From a checkpoint of a small spectrogram enhancement model.
Model: 1.43M parameters, norm groupnorm, widths [64, 128, 128].
Data: trained on simulated sounds of rotating machines with and without faults, 42.8 epochs.
Rows from block 4 of a small spectrogram enhancement model, named by matrix and row number. Rows with one number belong to one channel. Each number is 200 + 30 x the weight over its row's rms, rounded and kept within 0 to 999. All counts start at 0.
Before each channel's rows are labels from the 100 clips, of 14976, where the channel reaches its highest value: "responds to" is what is common among them. Only what is clearly more common there than usual is listed. The data: simulated sounds of rotating machines with and without faults. In brackets: how many of the 100, against the usual share in percent.
# convs1: first pointwise conv (model.mid.0.convs.1.weight, 128x128x1x1), inputs 0-42
# convs3: second pointwise conv (model.mid.0.convs.3.weight, 128x128x1x1, transposed), outputs 0-42

responds to: electric motor (89 vs 12.4); muffled (low-pass) (30 vs 12.5)
convs1.121,191,194,146,176,210,186,257,199,196,194,137,183,216,185,162,301,173,232,195,165,186,184,199,201,192,216,193,203,203,184,231,218,142,196,172,212,218,232,180,244,182,196,145
convs3.121,204,193,155,184,196,213,184,173,217,230,182,189,170,212,179,202,193,167,190,164,197,223,165,201,211,213,209,220,135,169,182,244,195,213,188,175,206,175,145,173,158,239,184

responds to: gearbox (48 vs 12.5); thin (high-pass) (30 vs 12.2); electric motor (29 vs 12.4)
convs1.11,176,243,212,187,196,180,200,181,202,230,182,191,165,198,108,258,218,226,182,223,192,185,186,205,169,242,209,187,196,191,199,210,162,198,185,203,194,216,218,223,192,192,203
convs3.11,185,239,177,213,207,203,190,208,228,229,119,208,182,199,231,213,207,218,214,220,234,192,182,200,197,180,180,193,212,228,226,192,243,242,196,155,191,163,211,238,215,245,214

responds to: gearbox (50 vs 12.5); thin (high-pass) (39 vs 12.2)
convs1.89,246,148,173,173,244,204,191,170,179,184,156,259,205,144,234,197,254,187,214,157,187,247,171,208,224,171,235,212,201,217,224,222,230,246,191,216,149,201,193,169,219,247,204
convs3.89,196,225,247,199,174,168,169,206,187,173,232,139,226,190,152,207,188,164,229,215,191,189,216,199,246,238,212,241,200,177,169,184,147,199,211,204,222,227,228,166,196,204,215

responds to: compressor (33 vs 12.7); pump (29 vs 12.4)
convs1.61,158,204,213,206,125,223,211,227,256,172,193,181,207,188,206,178,116,239,210,209,253,218,216,182,205,201,205,237,199,141,245,201,174,170,216,204,189,190,174,244,207,183,163
convs3.61,186,243,197,235,241,223,242,217,229,203,182,229,149,163,225,234,247,237,151,202,228,200,183,195,187,203,161,140,206,244,220,158,230,218,189,208,166,183,243,240,198,178,203

responds to: compressor (51 vs 12.7)
convs1.3,208,167,198,223,225,214,191,151,180,219,216,186,141,211,155,240,226,241,142,242,195,199,185,209,148,254,218,185,201,206,178,225,198,179,227,278,216,239,154,215,185,190,213
convs3.3,204,188,220,208,190,189,187,208,177,196,302,169,246,218,145,195,203,174,193,206,184,201,206,219,229,260,238,220,206,174,171,189,144,233,196,237,190,239,196,164,179,214,182

responds to: gearbox (42 vs 12.5); electric motor (29 vs 12.4)
convs1.60,156,263,210,168,186,150,215,209,192,202,212,171,183,183,170,276,184,212,216,221,211,181,250,204,165,240,195,210,202,189,210,184,145,159,163,172,191,195,218,253,221,230,185
convs3.60,223,162,235,182,178,159,205,184,179,145,276,200,219,207,171,177,193,175,207,168,172,173,232,185,204,229,213,210,172,179,169,207,155,143,205,250,243,249,210,157,192,168,194

responds to: gearbox (49 vs 12.5)
convs1.15,181,179,182,153,178,218,214,185,209,141,109,220,195,143,197,180,187,197,214,218,208,168,185,219,224,183,269,224,197,214,211,211,241,232,158,173,204,211,226,170,211,155,174
convs3.15,207,172,240,173,158,202,237,204,163,217,171,199,194,181,219,186,133,188,225,152,170,241,204,192,148,149,165,184,210,176,211,232,235,171,222,209,224,214,178,222,256,186,194

responds to: conveyor (46 vs 12.2); fan (38 vs 12.4)
convs1.64,241,164,180,230,227,235,244,155,188,185,184,194,182,206,229,200,227,159,164,234,181,229,121,192,189,156,193,186,203,241,164,199,217,234,219,208,209,233,211,185,205,177,155
convs3.64,178,245,174,227,224,192,233,265,190,156,219,230,212,167,185,209,216,228,201,200,220,167,186,201,201,197,197,200,252,189,197,180,199,143,238,208,185,195,192,202,207,177,210

responds to: conveyor (89 vs 12.2); reverberation (75 vs 35.2); text has "room" (75 vs 35.2); text has "reverberant" (75 vs 35.2)
convs1.2,203,197,277,212,207,273,176,185,171,139,168,187,201,170,183,157,194,204,218,163,181,179,232,208,179,203,266,220,201,215,197,241,210,185,207,197,225,197,175,194,208,132,220
convs3.2,210,189,179,156,183,231,203,186,174,213,215,180,232,198,158,189,176,171,169,201,162,242,206,219,232,190,220,216,212,149,171,196,182,189,178,175,163,200,166,164,176,135,167

responds to: imbalance (40 vs 13.8); piston engine (36 vs 12.8); text has "muffled" (30 vs 12.4)
convs1.84,190,201,133,202,198,217,216,223,192,162,161,165,241,211,193,219,222,252,165,180,205,215,175,176,168,218,156,196,191,188,213,222,166,231,174,227,221,220,190,220,195,184,200
convs3.84,183,233,204,203,190,172,183,157,235,160,254,187,185,187,143,196,239,147,151,163,213,167,197,174,190,252,205,200,164,191,185,204,147,204,183,234,229,230,220,135,165,212,185

responds to: compressor (44 vs 12.7)
convs1.26,207,168,199,219,223,231,189,150,187,202,220,192,147,218,161,235,235,235,156,254,201,189,181,210,146,247,214,185,197,211,182,222,203,186,235,276,215,239,163,206,190,193,216
convs3.26,197,186,219,210,188,183,184,210,173,198,295,163,244,216,142,190,204,176,200,210,184,201,205,222,238,267,236,224,205,178,169,187,143,239,196,239,190,238,198,166,178,215,183

responds to: speed: fast (62 vs 33.2); pump (33 vs 12.4); compressor (31 vs 12.7)
convs1.58,162,234,217,194,152,217,250,271,249,173,185,145,205,162,196,218,136,281,229,203,252,217,204,201,162,234,222,245,197,131,267,206,171,176,190,188,215,178,200,256,235,209,150
convs3.58,196,203,185,226,223,212,217,202,228,232,163,227,167,169,248,240,231,253,168,195,230,188,186,196,160,185,148,147,209,243,246,161,250,229,212,201,168,170,247,266,222,209,207

responds to: thin (high-pass) (32 vs 12.2)
convs1.119,223,204,139,192,222,173,243,219,185,175,121,232,211,169,226,213,215,233,217,194,221,264,171,229,228,156,219,181,200,182,185,198,204,263,168,206,175,166,181,211,182,221,187
convs3.119,155,239,184,203,234,190,196,227,191,140,240,193,225,188,182,220,218,234,213,226,243,139,180,189,219,204,205,204,259,220,200,188,171,168,215,237,220,218,255,188,164,147,212

responds to: compressor (46 vs 12.7)
convs1.29,205,165,198,232,222,223,193,151,188,207,226,190,144,219,162,234,234,230,158,255,192,202,186,213,143,249,214,184,202,213,173,227,201,176,236,281,220,237,154,210,189,187,213
convs3.29,200,187,222,209,185,185,181,208,176,200,297,163,246,217,141,195,202,173,197,209,185,204,206,223,239,269,239,224,205,177,169,186,141,239,195,241,192,240,201,165,182,222,184

responds to: conveyor (77 vs 12.2)
convs1.14,189,212,261,169,173,240,180,248,232,133,135,195,214,201,184,179,198,243,224,207,231,233,237,271,238,168,266,203,200,188,244,272,166,218,213,213,218,185,193,209,162,182,196
convs3.14,199,221,211,215,222,185,239,180,244,175,168,235,161,185,225,238,238,227,177,172,234,164,188,155,154,205,147,162,162,248,225,190,227,218,230,186,222,168,234,243,214,238,249

responds to: electric motor (55 vs 12.4); piston engine (31 vs 12.8)
convs1.65,214,229,137,189,206,177,214,239,169,142,143,152,236,194,211,216,206,259,184,186,214,235,177,176,161,224,179,225,195,169,215,219,178,237,148,226,223,219,164,222,208,206,190
convs3.65,217,175,231,191,189,180,161,122,199,192,256,184,171,218,166,195,220,153,141,168,179,175,203,184,167,230,201,173,149,186,200,197,155,216,199,228,231,224,205,160,207,253,188

responds to: piston engine (86 vs 12.8)
convs1.77,160,201,171,179,175,172,204,219,215,205,256,205,180,278,202,209,192,235,167,187,227,233,193,142,215,212,121,132,198,187,232,178,165,235,157,168,159,228,240,219,205,166,214
convs3.77,201,234,216,206,196,171,213,198,207,172,248,181,228,210,150,190,214,175,179,160,214,179,215,200,213,248,209,221,185,204,184,202,171,186,215,252,248,246,255,162,166,220,215

responds to: gearbox (44 vs 12.5); compressor (30 vs 12.7)
convs1.50,206,176,197,201,181,233,193,136,199,195,217,203,183,181,159,213,227,188,169,269,215,222,208,165,170,210,216,178,203,237,183,221,206,220,219,293,210,224,155,204,209,201,215
convs3.50,216,199,185,207,205,234,205,189,216,208,111,226,181,201,262,211,183,218,214,202,210,210,197,181,148,116,179,189,204,210,230,237,251,168,203,141,211,152,183,228,235,189,203

responds to: fan (41 vs 12.4)
convs1.67,240,174,208,275,244,227,258,195,186,225,212,231,180,194,240,167,220,156,176,245,144,238,144,208,209,158,208,150,202,245,131,204,225,226,218,210,251,207,222,177,262,180,159
convs3.67,256,150,225,190,168,199,184,162,208,240,184,183,196,260,223,189,182,182,198,183,186,223,238,206,172,203,207,196,153,214,206,220,195,241,196,179,217,201,209,203,220,250,203

responds to: fan (36 vs 12.4)
convs1.80,250,174,218,278,240,230,255,212,181,232,212,237,185,193,241,162,225,151,188,225,129,243,150,208,216,159,209,151,201,255,135,198,220,210,231,203,244,219,213,182,264,164,168
convs3.80,146,258,176,192,228,197,216,233,191,158,211,219,196,132,173,210,220,216,206,220,218,184,167,184,229,194,188,201,246,189,186,179,209,159,192,212,185,202,183,199,179,144,196

responds to: piston engine (77 vs 12.8)
convs1.69,156,199,172,175,179,168,204,221,215,206,272,212,172,284,205,209,187,234,168,187,223,221,198,139,216,212,122,126,199,189,233,181,162,233,155,173,172,223,238,214,204,173,217
convs3.69,196,167,182,194,202,227,184,205,190,231,159,215,174,189,247,207,185,224,222,243,183,222,180,201,187,150,190,182,215,191,212,199,230,213,179,146,159,156,139,237,230,184,181

responds to: speed: fast (65 vs 33.2); conveyor (44 vs 12.2); fan (31 vs 12.4)
convs1.95,234,174,197,257,236,223,262,192,186,202,201,226,179,207,238,169,221,152,195,251,157,248,140,199,208,158,200,166,200,252,136,205,237,225,199,198,226,205,214,179,273,154,157
convs3.95,146,253,174,209,228,193,209,238,197,154,217,215,204,145,176,216,214,217,211,212,219,153,163,178,231,195,191,207,239,185,195,179,199,146,209,223,186,197,187,188,179,162,197

responds to: electric motor (74 vs 12.4); text has "room" (63 vs 35.2); text has "reverberant" (63 vs 35.2)
convs1.42,148,235,251,197,166,209,227,264,224,181,167,126,195,155,202,212,165,246,233,212,245,214,243,212,170,241,217,248,200,150,260,208,150,176,180,184,199,183,210,270,236,212,167
convs3.42,208,184,237,166,172,180,194,182,180,158,266,198,216,238,158,164,181,156,222,190,163,205,226,191,238,238,244,213,170,168,142,224,143,151,193,228,213,252,176,159,195,162,199

responds to: gearbox (53 vs 12.5); thin (high-pass) (51 vs 12.2)
convs1.44,129,192,200,187,207,261,186,163,200,208,248,206,155,262,224,180,222,188,224,217,190,227,220,195,191,205,177,215,208,230,198,228,196,273,169,243,227,164,157,203,226,179,201
convs3.44,192,223,218,213,208,171,205,200,205,185,246,179,261,215,158,200,229,191,166,183,225,195,206,218,219,252,224,207,219,221,211,181,172,252,235,248,207,231,282,184,184,244,220

responds to: imbalance (36 vs 13.8); piston engine (35 vs 12.8)
convs1.96,214,150,198,171,216,225,180,219,167,192,149,210,201,181,204,217,225,235,249,212,167,233,263,176,204,196,190,205,204,205,220,183,128,173,167,230,177,244,189,242,137,210,221
convs3.96,135,219,149,179,226,200,187,253,179,197,199,197,206,194,209,180,187,229,197,242,219,250,162,238,232,183,192,184,259,213,204,200,228,209,185,222,240,198,216,218,193,164,203

responds to: state: normal (71 vs 45.4); text has "fault" (71 vs 45.4); gearbox (68 vs 12.5)
convs1.41,197,217,190,211,202,215,220,187,184,199,174,173,185,178,159,220,244,193,153,266,163,242,226,156,169,183,220,196,199,239,183,251,202,242,188,238,236,126,162,218,256,196,196
convs3.41,194,182,215,205,191,172,187,202,192,184,279,195,270,221,150,201,231,184,174,200,216,192,211,216,236,283,232,194,218,216,199,175,134,251,228,220,196,232,255,183,200,232,216

responds to: conveyor (65 vs 12.2); speed: fast (64 vs 33.2)
convs1.75,272,238,186,196,204,167,257,217,207,195,136,241,183,191,257,195,216,184,224,212,215,204,126,212,205,183,194,213,197,213,178,208,245,255,153,180,186,170,204,177,236,221,169
convs3.75,154,257,189,188,217,208,217,232,185,146,227,188,215,165,169,226,210,213,219,206,219,151,181,180,238,198,194,203,234,186,170,164,179,157,222,225,149,217,206,180,158,139,208

responds to: thin (high-pass) (66 vs 12.2); fan (34 vs 12.4); gearbox (31 vs 12.5)
convs1.110,238,172,113,174,232,217,211,185,212,161,158,214,229,134,194,223,217,207,250,194,210,274,131,228,227,156,262,221,201,196,217,219,206,232,192,204,214,132,199,174,222,197,213
convs3.110,223,197,180,180,200,243,233,202,210,246,159,235,174,193,236,194,187,210,190,192,204,254,185,212,161,148,177,174,208,193,210,234,255,198,171,161,170,168,114,230,219,206,184

responds to: gearbox (45 vs 12.5)
convs1.49,232,190,197,241,190,223,225,158,186,227,205,185,179,174,152,234,255,174,173,250,186,221,218,153,188,188,220,194,200,234,213,266,194,219,191,255,238,157,142,222,201,232,196
convs3.49,208,228,187,189,222,223,234,205,209,200,102,234,143,172,254,211,180,221,224,203,212,207,194,186,159,110,169,190,204,201,217,223,271,137,182,158,215,160,169,219,210,161,202

responds to: speed: fast (73 vs 33.2); conveyor (68 vs 12.2)
convs1.1,241,214,192,218,182,182,218,204,179,248,128,190,150,145,204,199,218,193,189,155,164,141,184,149,210,226,214,170,203,205,179,163,202,208,204,178,188,253,205,204,211,148,162
convs3.1,189,214,177,163,209,189,240,214,210,192,202,215,179,149,186,214,239,217,207,230,216,180,248,204,219,184,176,187,217,210,172,161,198,173,179,176,149,178,180,212,182,132,218